{
  "encoder_arch": "convnext",
  "model": "model that predicts nearness at each pixel",
  "dataset": "rendered scenes of toy objects such as cars, trees, mugs and chairs",
  "train_examples": 48750,
  "image_size": 64,
  "crop_scale_min": 1,
  "horizontal_flip": false,
  "color_jitter": 0.1,
  "encoder_isotropic": true,
  "encoder_norm": "layernorm",
  "encoder_activation": "reglu",
  "encoder_dropout": 0.05,
  "encoder_inner_norm": false,
  "encoder_moe": "top_k",
  "encoder_drop_path": 0.1,
  "encoder_num_experts": 32,
  "encoder_moe_every": 1,
  "encoder_expert_mlp_ratio": 0.5,
  "encoder_experts_per_token": 2,
  "encoder_shared_expert": true,
  "encoder_patch_size": [8, 8],
  "encoder_conv_stem": false,
  "encoder_layers": 10,
  "encoder_width": 128,
  "encoder_kernel_size": 7,
  "decoder_norm": "batchnorm",
  "decoder_activation": "leaky_relu",
  "decoder_widths": [32, 32, 64, 128],
  "decoder_blocks_per_level": 2,
  "decoder_block": "sep",
  "decoder_attention": false,
  "decoder_upsampling": "nearest_conv",
  "loss": "l1",
  "targets": "nearness",
  "residual_init": "scaled_by_depth",
  "optimizer": "adamw",
  "lr": 0.0015,
  "beta1": 0.9,
  "beta2": 0.999,
  "eps": 1e-10,
  "ema_decay": 0.999,
  "steps": 19500,
  "batch_size": 128,
  "epochs": 51.2,
  "lr_schedule": "wsd_sqrt",
  "decay_fraction": 0.3,
  "final_lr_fraction": 0.1,
  "warmup_steps": 1950,
  "weight_decay": 0.3
}
Rows from block 2 of the decoder of a small model that predicts nearness at each pixel, named by matrix and row number. Rows with one number belong to one channel. Each number is 500 + 25 x the weight over its row's rms, rounded and kept within 0 to 999. All counts start at 0. Numbers have three digits each.
Before each channel's rows are labels from the 100 images, of 14976, where the channel reaches its highest value: "colour at peak" is the nearest of a few named colours to the mean colour under the peak; "top examples" is what is common among them. Only what is clearly more common there than usual is listed. The data: rendered scenes of toy objects such as cars, trees, mugs and chairs. In brackets: how many of the 100, against the usual share in percent.
# convs1: first pointwise conv (decoder.decb.0.0.convs.1.weight, 64x64x1x1), inputs 0-63
# convs3: second pointwise conv (decoder.decb.0.0.convs.3.weight, 64x64x1x1, transposed), outputs 0-63

colour at peak: red (27 vs 2.4)
top examples: count: three (65 vs 32.9); orange object (39 vs 15.4); red object (37 vs 15.9)
convs1.50:489518538524475502497509475499470474494477490496506492470513504496513514529469411466488600483497506506505484479480508495510482510477478501462550534522479504501506524497525506503516528496498502
convs3.50:549504449523515511503537542513535494510503489484493524516482491452513496564529499493537467517500466475465522490468493508502525504484480462525518522502472503497476503511499503502494454504430505

colour at peak: blue (32 vs 4.3)
top examples: count: three (66 vs 32.9); teal object (45 vs 15.5); blue object (45 vs 15.9); its colour: blue (27 vs 8.4)
convs1.9:510492491482531496533506525487475508481478491520489534505506512496507477490497555561516407499470479506505508475512500489486526463469464515471471501511545514494475492517495488528526487490453481
convs3.9:494501516501488505505464462502494510487484496488517497475487515539513494469484452504493567502495513533485476504530510500498522568468517500490409483489535491497531498494504499459503492499549498

colour at peak: cyan (25 vs 4.1)
top examples: red object (43 vs 15.9); orange object (38 vs 15.4); its colour: red (28 vs 8.4)
convs1.15:493497508467517497522479489500471507504484511510518513510585488476521507517482593527510525511503449537498471480504493482483530515493481485522486510497534513486459466500449494501506482494510493
convs3.15:521505483510518502520521516498514498491495483514491516482424494538487509521518420479521505482515501491503510488494495493494555568489489500484408506506536498528497501499495496493511483503482496

colour at peak: brown (63 vs 24.2)
top examples: light from behind the camera (57 vs 25.5); orange object (43 vs 15.4)
convs1.52:490506479539493504468505487488533525487505497507478521496502494536503479506500460504484575502483501517507491508516506520521431516537514515505589515481451491493497519492504500507479513496557486
convs3.52:523509496484480500513447507504528500487458518548520490494513496475511507515448499515503555481483500495474534486578505518506479463470532496577520522488518513506490498506478521488514489497475499

colour at peak: blue (29 vs 4.3); green (28 vs 6)
top examples: teal object (34 vs 15.5)
convs1.34:511494491535542490488505516474528502493512519482514543519512507535505509516501493522454469507493477519504535562527498494494470508509502483474467496499479493508514514503493494525507381510511494
convs3.34:526484485491524530526489481487511487458463518466511505486496437512474502476552524546477416487509499456517512473510505511496487513498495523480483501475542503474496505503487513468509451487504507

colour at peak: pink (34 vs 12.6); white (27 vs 9.6)
top examples: white object (51 vs 15.6); its colour: white (36 vs 8.4)
convs1.29:533512494505483519480498461488494495506471496518486486574493490481508484467473482478532436514502499554498494469516491518505515488562489475553513502432503499501486504509508490537512480507496479
convs3.29:490498500472526536498477479500510503535498537490493487447526507506492506493469484470481564471528536467516489483502514506494493527587480514511486514507517503484504495509487507524490520495575473

colour at peak: grey (65 vs 21.5)
top examples: bottle (43 vs 6.5); largest object: bottle (25 vs 3.3)
convs1.13:476512519482512478533488515488502508546494494555551511492506505506501493491514486498535491523475480549503499482512475458495521493494472517413495497458503508498484517512513472566544491478499498
convs3.13:451490495547491525529489500499511502458496497474435540516488512517497513512548493512517517454449534522479475509496501464490514503489537494511491490501457511503483502507566488467497482516537502

colour at peak: black (38 vs 9.3)
top examples: mushroom (28 vs 6.7)
convs1.24:472518527528490470471470484526515491567486486527506478539543499495497494520468555529507512474468452512501466492521489517526484535521497506483502542519503495499458468492466509527458515508495493
convs3.24:471498488559495472525464468500560492525476526475508507499516462493502492507551514534515470518520472462464510454486498523484509509440471448486496523477498512486494497514475496503516510487476508

colour at peak: black (42 vs 9.3)
top examples: black object (38 vs 14.8)
convs1.51:491513499488510520554470537521472521549490530551549594519505471513502515466490493515521518499506477507504494490488495484499550497481527464479505508540489505467489488488523501514511507509497481
convs3.51:523481526511486457459496463513447488527510514505539468516494512512495488524459511516502516497489516492503476462447501500496450496552502458509495468481519497562549497491484484533495518506497517

colour at peak: grey (64 vs 21.5)
top examples: ladder (28 vs 6.8)
convs1.62:495509495488395505510453535489497502499516509516506508498500517496482514480537502518478493565520491507493514541455499465500480494469473487549498483480495500499486480499444502542501494489502506
convs3.62:497509489557514485500529511514520511509521448454474507515493529483527499511513518504555565526526521546478451543462502448493524500518521471519494488509509489481477502505492506494473498507523501

colour at peak: brown (50 vs 24.2)
top examples: count: three (65 vs 32.9); light from behind the camera (55 vs 25.5); red object (37 vs 15.9)
convs1.8:498494530493501499465496507484519509472506497516501519505385507548492523521513505497501529495440515486501507480495499477501495533524494497493575519501437496515490491503499505495483509502509509
convs3.8:484490545472476522473475534512459508495516505495482474520451512518494497446460472479493531500510540506473472532519499457507488513490526517536481472507544496500516498486479519496479466503432498

colour at peak: brown (61 vs 24.2)
top examples: light from behind the camera (59 vs 25.5); orange object (39 vs 15.4)
convs1.18:516505550537492485505495503486494510520479490498495488512464508458503511532485510513482605505439480525505494487490498447499451474508488518496547481502508479499495487479504501512478503498457490
convs3.18:468495498463490509493495532520462500520542470532512476514479499473506486486490548468527564482503507514487494538507494474503483584515501553499475490528465504510487498485532520505469481504508497

colour at peak: blue (41 vs 4.3)
top examples: blue object (50 vs 15.9); teal object (49 vs 15.5); its colour: blue (25 vs 8.4)
convs1.33:509501491505536532526513500489456514473506500521503530500535517455506496527493534546507464510527532495505466465510496532478542428495542502504438472492541504518493477506487495510481481496506507
convs3.33:513488523468506453478475493507443501449508513483491487506552507472505498458481499538486435480485508528503491505493496500501451441518525508511556469496477503493531499492524507504489505506537500

colour at peak: red (32 vs 2.4)
top examples: red object (58 vs 15.9); its colour: red (42 vs 8.4)
convs1.1:487501451466499507536501552513476495531457488505502483502525486472491503469496470443463493500546521549498550479483505502499506504479463498449532500514492515506466509494503506551513490477486530
convs3.1:511496505508518501446478461495589505502454501459484515499531470535509521516464505467495504491469518528538478510493517495496490477509474526495488511456501481478528480522538490500499532489542504

colour at peak: grey (67 vs 21.5)
top examples: count: three (62 vs 32.9)
convs1.55:577505476518489504480503492493518518481466503512528501455510504481516496470513500487518504494470486451502515469483496476497500496443494539593521510493522519499498543507493501543523490492505502
convs3.55:472502524422486468451456456497468503513523498524472509507494513538475485510511502513530526474500513495478498542516496481501499495461535549522500510483490505479473505502518489440501482485535481

colour at peak: pink (49 vs 12.6); white (27 vs 9.6)
top examples: white object (54 vs 15.6); its colour: white (31 vs 8.4)
convs1.27:485503518496491496444531419505495510426490497498460446523490512480494493473532484483517503520531495534487512456472498531505505495526532498553513505451509500506490507495494487513486509496504499
convs3.27:490514464538501505496537578487529499547482479512518533497482494473499507493487537506497484559489476464491535498518500511505537493465484462526490522498469503477469497502511506461505459488458492

colour at peak: orange (27 vs 1.9)
top examples: light from behind the camera (52 vs 25.5); orange object (34 vs 15.4)
convs1.26:520493524459474439466512505498488488517495506528499500500490518533517502524486416520495509507440486505500495461480490484496515590493479531507489501502505491490477486493513495530499538490498483
convs3.26:485493501534458523483494480506485494507520497475507497543449486522528506467473431465491566518520509504505516507456495485492508583502520454526469491491498498492509500489489495509493496498483515

colour at peak: grey (51 vs 21.5)
top examples: red object (37 vs 15.9)
convs1.16:468497466512508474493490506484502513484488500521520498474543520471481469490475524505509502493470489535490505461508476484508490537510464552490538524496478507511450573520458478520554470478505494
convs3.16:521499502507506465515502535497534508499506502496517482476476462483469538531485506502506493453499473496463474493511515487520480501523490549470496491549470480545566486483473483500534502508462561